config.toml
model = "contrastive image-text model"
encoder_norm_position = "pre"
encoder_fused_qkv = false
encoder_qk_norm = false
encoder_parallel_block = false
encoder_width = 256
shampoo_beta = 0.95
precondition_frequency = 10
max_precond_dim = 1024
batch_size = 128
weight_decay = 0.3
Rows from block 5 of the image encoder of a small contrastive image-text model, named by matrix and row number. Rows with one number within an expert belong to one neuron, the router's apart. Each number is 128 + 32 x the weight over its row's rms, rounded and kept within 0 to 255. All counts start at 0. Numbers have three digits each. After the name is the row's rms in percent of the matrix's.
Before each expert's rows are labels from the 100 images, of 14976, where the router gives the expert most weight on average: "responds to" is what is common among them. Only what is clearly more common there than usual is listed. The data: rendered scenes of toy objects such as cars, trees, mugs and chairs.
# router: router (encoder.blocks.5.mlp.router.weight, 8x256, trained with AdamW), inputs 128-255
# up: expert up (encoder.blocks.5.mlp.up, 8x256x256), inputs 128-255
# down: expert down (encoder.blocks.5.mlp.down, 8x256x256, transposed), outputs 128-255

# expert 7
responds to: count: one
router.7 097:188109094144102125157137125113120109148134190150123098108131104160128120128139121126085145130096094126211105174180120104069149133111133101097098168069162133158155170135133118105124138144116099114123094136186070115157149159059154138146136135086179097150174124129176153079122092114130123150156112146109131120183136148107124105099105188120137157148144131086137068143133154114142147118129
up.2 081:121160076106171116153134159103111139090128164109137191177122083118141106120133063134175175120131069098092105150087139123098139052138143147147110157048162115147111181090084139122183119169152144031169142092135164126133095104116114105153089149099142135140141161130067156115114194120084132106202124136084114179150144159133118085143089166122160116182164190099118188141124107180083132081150
down.2 081:151169140147133111150136161162132150078165114116100133107104085060140198064137132097120129160127167185101084115175128201130143108056151122130112115215087184139117115091121084153109134128168096158087130164128147113132153126141117094139156098129137044161139110137103131114099079159087146142081162120178098117134110085090098089120158141102078101137106165188183069102158145143136143190130
up.3 097:095200109141128118124166136139147136084142167081128127135152152102103120138155072132130125120166153087071069108092090033112150102086148123093082097149112139090138132117096148146130106079160076101173137104143097061141127161091067152126095190120103134082163176142081094171140181154126152076152086136138102132115139144171068116141130101126084154095128134051135079148118166161174101174135
down.3 095:098149172155108111107135132089167124148147107200123170117093097076136106131150123155069176091122143124196167111160114108107102116134173155090123099103147084157165147083148101120111167138109073143112053106081136139157098116085155078148196088094123177205132133061123212106071074166145146146109159102121102121086161123078135142111131149137109150138132101154201165099120092204050124061091

# expert 5
responds to: light from behind the scene; hammer
router.5 100:084121150139138109118155167099082115114132173122109061098153103139153171168161117118133138122151154133134144129064136136145104107138158088130098169161131109073129163114074142092109129150146149122142179113118047129128068137126116091115118084160170107147158150151061100147108120117081083140130106125140153150180151132172105159143104186090109227114090093097134126116162164163177121103160
up.0 124:152132103109089184175112086145157085128086098097133139140104125130123117121151168164060077110140157104172068108138090102152151108102135150127148123136137154127154177131160082092110135082105178096121111147159103143142141130127095131151150132203126148126077191106094153126142124178199064161185139121097173176063165113141139138162172098207133165140119069157113162105076106075154101104154
down.0 117:150103123092123134072067086086155182105116111134165151165124149082131149151149056147177146162117078106152092123082167120158103173152094156161112151151173132118165085123125139127108127172136090133155068120184157107086090138156148128158074124152103172173168138144115132095101114141166162108157072136152128125102068140117178060094152169134172106146082119127166149149101163169161144188150
up.1 087:147140130190143160095131137128130094083104064116081180159118111127115125173148108113152131143113155129118150095106069106150156104119121159122149147145151150084067084085166095072106130148162131163110176172146133139135107138160100083158135089063104162133178137098091143150124119196103160099098114115086128095139139142077123161151087171131110190099109134112095128115138108131128147189145
down.1 091:149145108161115112163069120141100179150115139070153088126154134165085141126105169123106162127155112116116157134149102156108127162192160113142094105143150115192126085125122142138150144108081159102137122136085138125154134165136145133127125170117178139139079117167108122088150141060135079147184123098151178194124115172198172114146092092076103125142096087121129128142148109121123153148138

# expert 6
responds to: count: one
router.6 112:134148161148060133173117061119116073136085150136123065213030139096126111131151111168107102109189123158141131135149145145127175083142144133109114137126139114094105130125104121124153128072195125123202138090129096135117147045131089184115112111162134160132200130103109134144194073132157111117138112124102103130154110115077168141106154156093123089134147116119117119136170181102158127120112
up.2 101:068161169137098135092153042148141078153130125098125133115079094115103134151108129109133146053100086111169122138169149075109121082149142115161132141197091142100056124166150130056045112100089102120148105131173150156185126167137117156156120133115140135166118117151111142154126213114146152198115142188073151118062140131107174125110141126134078155076084196141190116130075104138107099114158
down.2 095:133153142104186063117094117085038128143108177131094088039170187075131177096095139124161149127169126204137145155124124091093102168110152156143129169109138120141160145076114111174149110154090132091056162160134108169169169143105097096118144139119125156123121144132158169150138087119117120149160079078177153139077151169189073136051102088125133100158127116107151088101154123085133101149110
up.3 118:178167101119125163077079077104143100087159128111152157108109166115156119152094087132153107099154085162123119091149180161150165161163142077171107145164077097168171115089142139123134126094141112141139126140130176193100146077090170098179090126154136173120132161168137126134059114152141116167115143060143126082102174065109166151153091185170153114152172124077136091090140165133143089154124
down.3 106:125096109154147088137141127112109150185049150128127076126117108166141104133087097111113160130142142137132145195130087121106170122088053111087100166181202105118113115178147156133131099117146123114188133112142114115151155139122096104056060104102103056145117091122101126096154157134079119093101111194111102136159099164089101097117127147080115117140126087115160169109172142135161113104134

# expert 1
responds to: yellow object; count: three; green object; its colour: yellow
router.1 102:103141132136150128112115147169124180185169140130135145057125117157191075049128113191180111158131090142125044084169068112157147196156127133176120099119163147178116113144068103168095124158137140095144162136132134143127129145145139153074117196150126169150150144132070170173116104122088092131135088106147157169118079115122175158190083113158117075092125088116145153101126142102146049097135
up.2 092:134125118117127120193079165149082121197105151113148160178106176149160059137154167110184123132110190126106169106072205149117140101114066142128106152089170141139150129157143138171109117114131032077090093139102108189131182071095145169109149145130149117129118127087090167153084105177089175108090097133137156158114113184181150086114043117130176138141167137097135125098126120110120107144161
down.2 095:172105088155134056092161171116192088057097164161164117111116159091056147135129100174159170109187206176189102192170098144149102141094150197102182108134076111142154112126148121109084132127097172157108160080121121108136112196117117134142139135154187157145151141174143129094151162100104126103090139018161086163084094165100145127188182186103136063125116115132123184106096161132113175111124
up.3 108:150186130128137144099149139097124160070133137156175166148123159111126108159105165104113158072099116134139105125136129077154103139101174146103147155118095080142132125091164096130121149150193149133120108177116164162166068105178188113111094112152129102145129160084093098097084122132151155163194081139140163069161101201152084079154154107094134115134109149116113077056182076114104083126133
down.3 095:149125113119104119152115122133187132158124147169106117072110069170152142086090172169090142209104128132156153135082113114075172152131103140178068132117194139118181100102118110085190157126099156083104129122128053139120150163140106169103240123048125125121144108175150118176101146100124121065142174106082101126102132124138123144098101103154054122152133134141081151130084186145119141128106

# expert 2
responds to: count: three; teal object; blue object; its colour: blue
router.2 102:117079176099113102143054052116146154118118138120168127096167142130116147139086168091139160183111163097148125144063125101102163126151068119112089103158143079097125151110158193119108135128116083193091120148122110118134137157149074080155175098163084140134125169163143128104141198153162140198163137170137116125119155112112175156133172065086107130127085115145102126192087071088155174145139
up.2 092:116160085148097127097145122156134142111104089174139192133162158181089126100141096147113138128131108119202162108160176109115085150124139103180127122108112135128120114089190084161108110142028163118114090117182135130125092073067127096142116081098141093128153054108115099134155114115024078117070086134144151124107119109130097152103122138109151122154157148181136158128110163059106169143191
down.2 093:031143108126135079091074131090150103133179135099141092077089095137152130132092153134076178163147081151081130140125092172141100106101141178122192095122160086147131157095093148179126109087162080124115138109083128172154130169161128152120119146106131122148148147136109109126039116142170143126139175148107112154146124159075173077161108129109101087120091140149069100158119165132112120100118
up.3 101:088136125158162112124142162160109137134175129070168187111074081100148070096130151082117119112139151203064100141123141021112082146163153196111110149130180093126150126136148104092145142154139144175142085116137140160098131121110116109140101113141092135097083114114130157130153125152107146112184112089120124121155130104099151144113181120126140120108104129084187111121183149125079048150092
down.3 092:155123173103156076152121105078103157087103191209115099122143144128150153101108102191133152108141126104172163164210142138082120142105128090140133086178104167089166184140094117129107122150100142082092166153045137120114166123051154111087131072066159117111201152153112140159058082150108115114110155140181139093120148154174137106153137105146160123138137147149136146150116118151143117154161

# expert 3
responds to: count: three; red object; orange object; pink object
router.3 089:148100175130133107110140117161108114151177042086231152055136130113118106158131129086142082169129087147087140164117135146200102120048117127181173130124142122132076150116158105142210076157089141114061109136114199160172138137133108125102127115147119143102130152159076140103093078058101109099131130130195158101035165127163112144152152131107138141134140097147124159139098099108099053142125
up.0 092:131151162105179144160110138119156122161115165088146083090149131162092087255101095075147144099150097170088124065112179108124045070149132171193169146134179113170126088121174115103147191105144156160162108187107144142107133136146128092175115117059167159119118125138137126163105127129110156162150145073131166115187135086151138132106119148129134102116136098155134111136121127094115133130188
down.0 086:146080115134102150137154144135084111124120114141153194180155151156168148099137154193140071118145095087161085177144091160177200160095144104061077068119110122061144127082069153134093123170099121180074104123143080085112145073126129193093147150220168136159131154080077132064127100153137119113141096089154108175126136144166118111141134080120148126142116113108048189119165104153129116134122
up.1 097:094212119176142120109127054128180113121128103149114154114121152127173171126161146110131125136139117207125185164142082162082125136142103128125125147140122145139148113165127125121151093164093120126022099133134074057126097137142098169134159142074106150130134089122171055075143166150130073161140107137129151116164108092136117157084095156073140077109101114109141123144099171166172141139158
down.1 099:108095129137110124107084163108111161125093123072162100147131116176086160140138157192163148138124197081142144052025181116107123140113175171222095140082109135152184154135125151167076126100107130086186085154130144115109190125160160083110100129159073082110130124172192124139128153097124119180151185117126120156113111118152118134114148166134098161169157110144079199137117124119164135100091

# expert 4
responds to: light from behind the camera
router.4 090:117131166132089056126100137155128116104060105170120149071152083088085100126128127162140133113131085144078152148160149147081180135241126145140117089187151094099104141173157148150136186091153140081117109088158077116150128146185105085070089119141111176144132131162140148090153044133171108178138112106150101110073143151152130121130116087128093112140164173078159152103125144125144089112127
up.0 122:109024091119103129171085104080089129061118140139190121147138148111138103168117167089139088143122139102112102151113142147107122180101155144106077196168144135101068126159142101142114083064159060156157120120072137187167127102116064107141143129133154080142097071110131088121118173152142166111124164140170051098096150130184129161103074121155104088195086105107124150199132173091068126163125
down.0 118:139110085157146076141172107153168114117163146172155135093131111196147132107102116107171168130096143099137120133140161127124153117161115146119121096156118110141101167161104202050148102169097161168102165113116208121179094150161052083186140153155097111103098115119079109118142107112092150130138106156159083162104141097139146176100177123114174133128097129097101121192075055155167146138134
up.1 105:067098131154134137106128112123191106099138098150078179146199152114141118086125135147139160087072118082179128108137157104129168134128092135124185111124141172128120069115107104144145165104202154115150084132190071154116129118152114127109159098160109114153117182118125136117189135117110145100170144077075130151151154144125122127135100087156047133140169177140142174122199129138078089107139
down.1 106:191111141139087154162167125097144151125077170207190084115159149128181131167093136117136158085141136105112091117125115129093169147160170120114123103136173076126157128139098206163096103129097126170112149189212121141120102144176121109078137094151090153154122109145173159112080074083078132142122140115136129100102120130138093144062096143145147128155128034103100141179071127155110134103094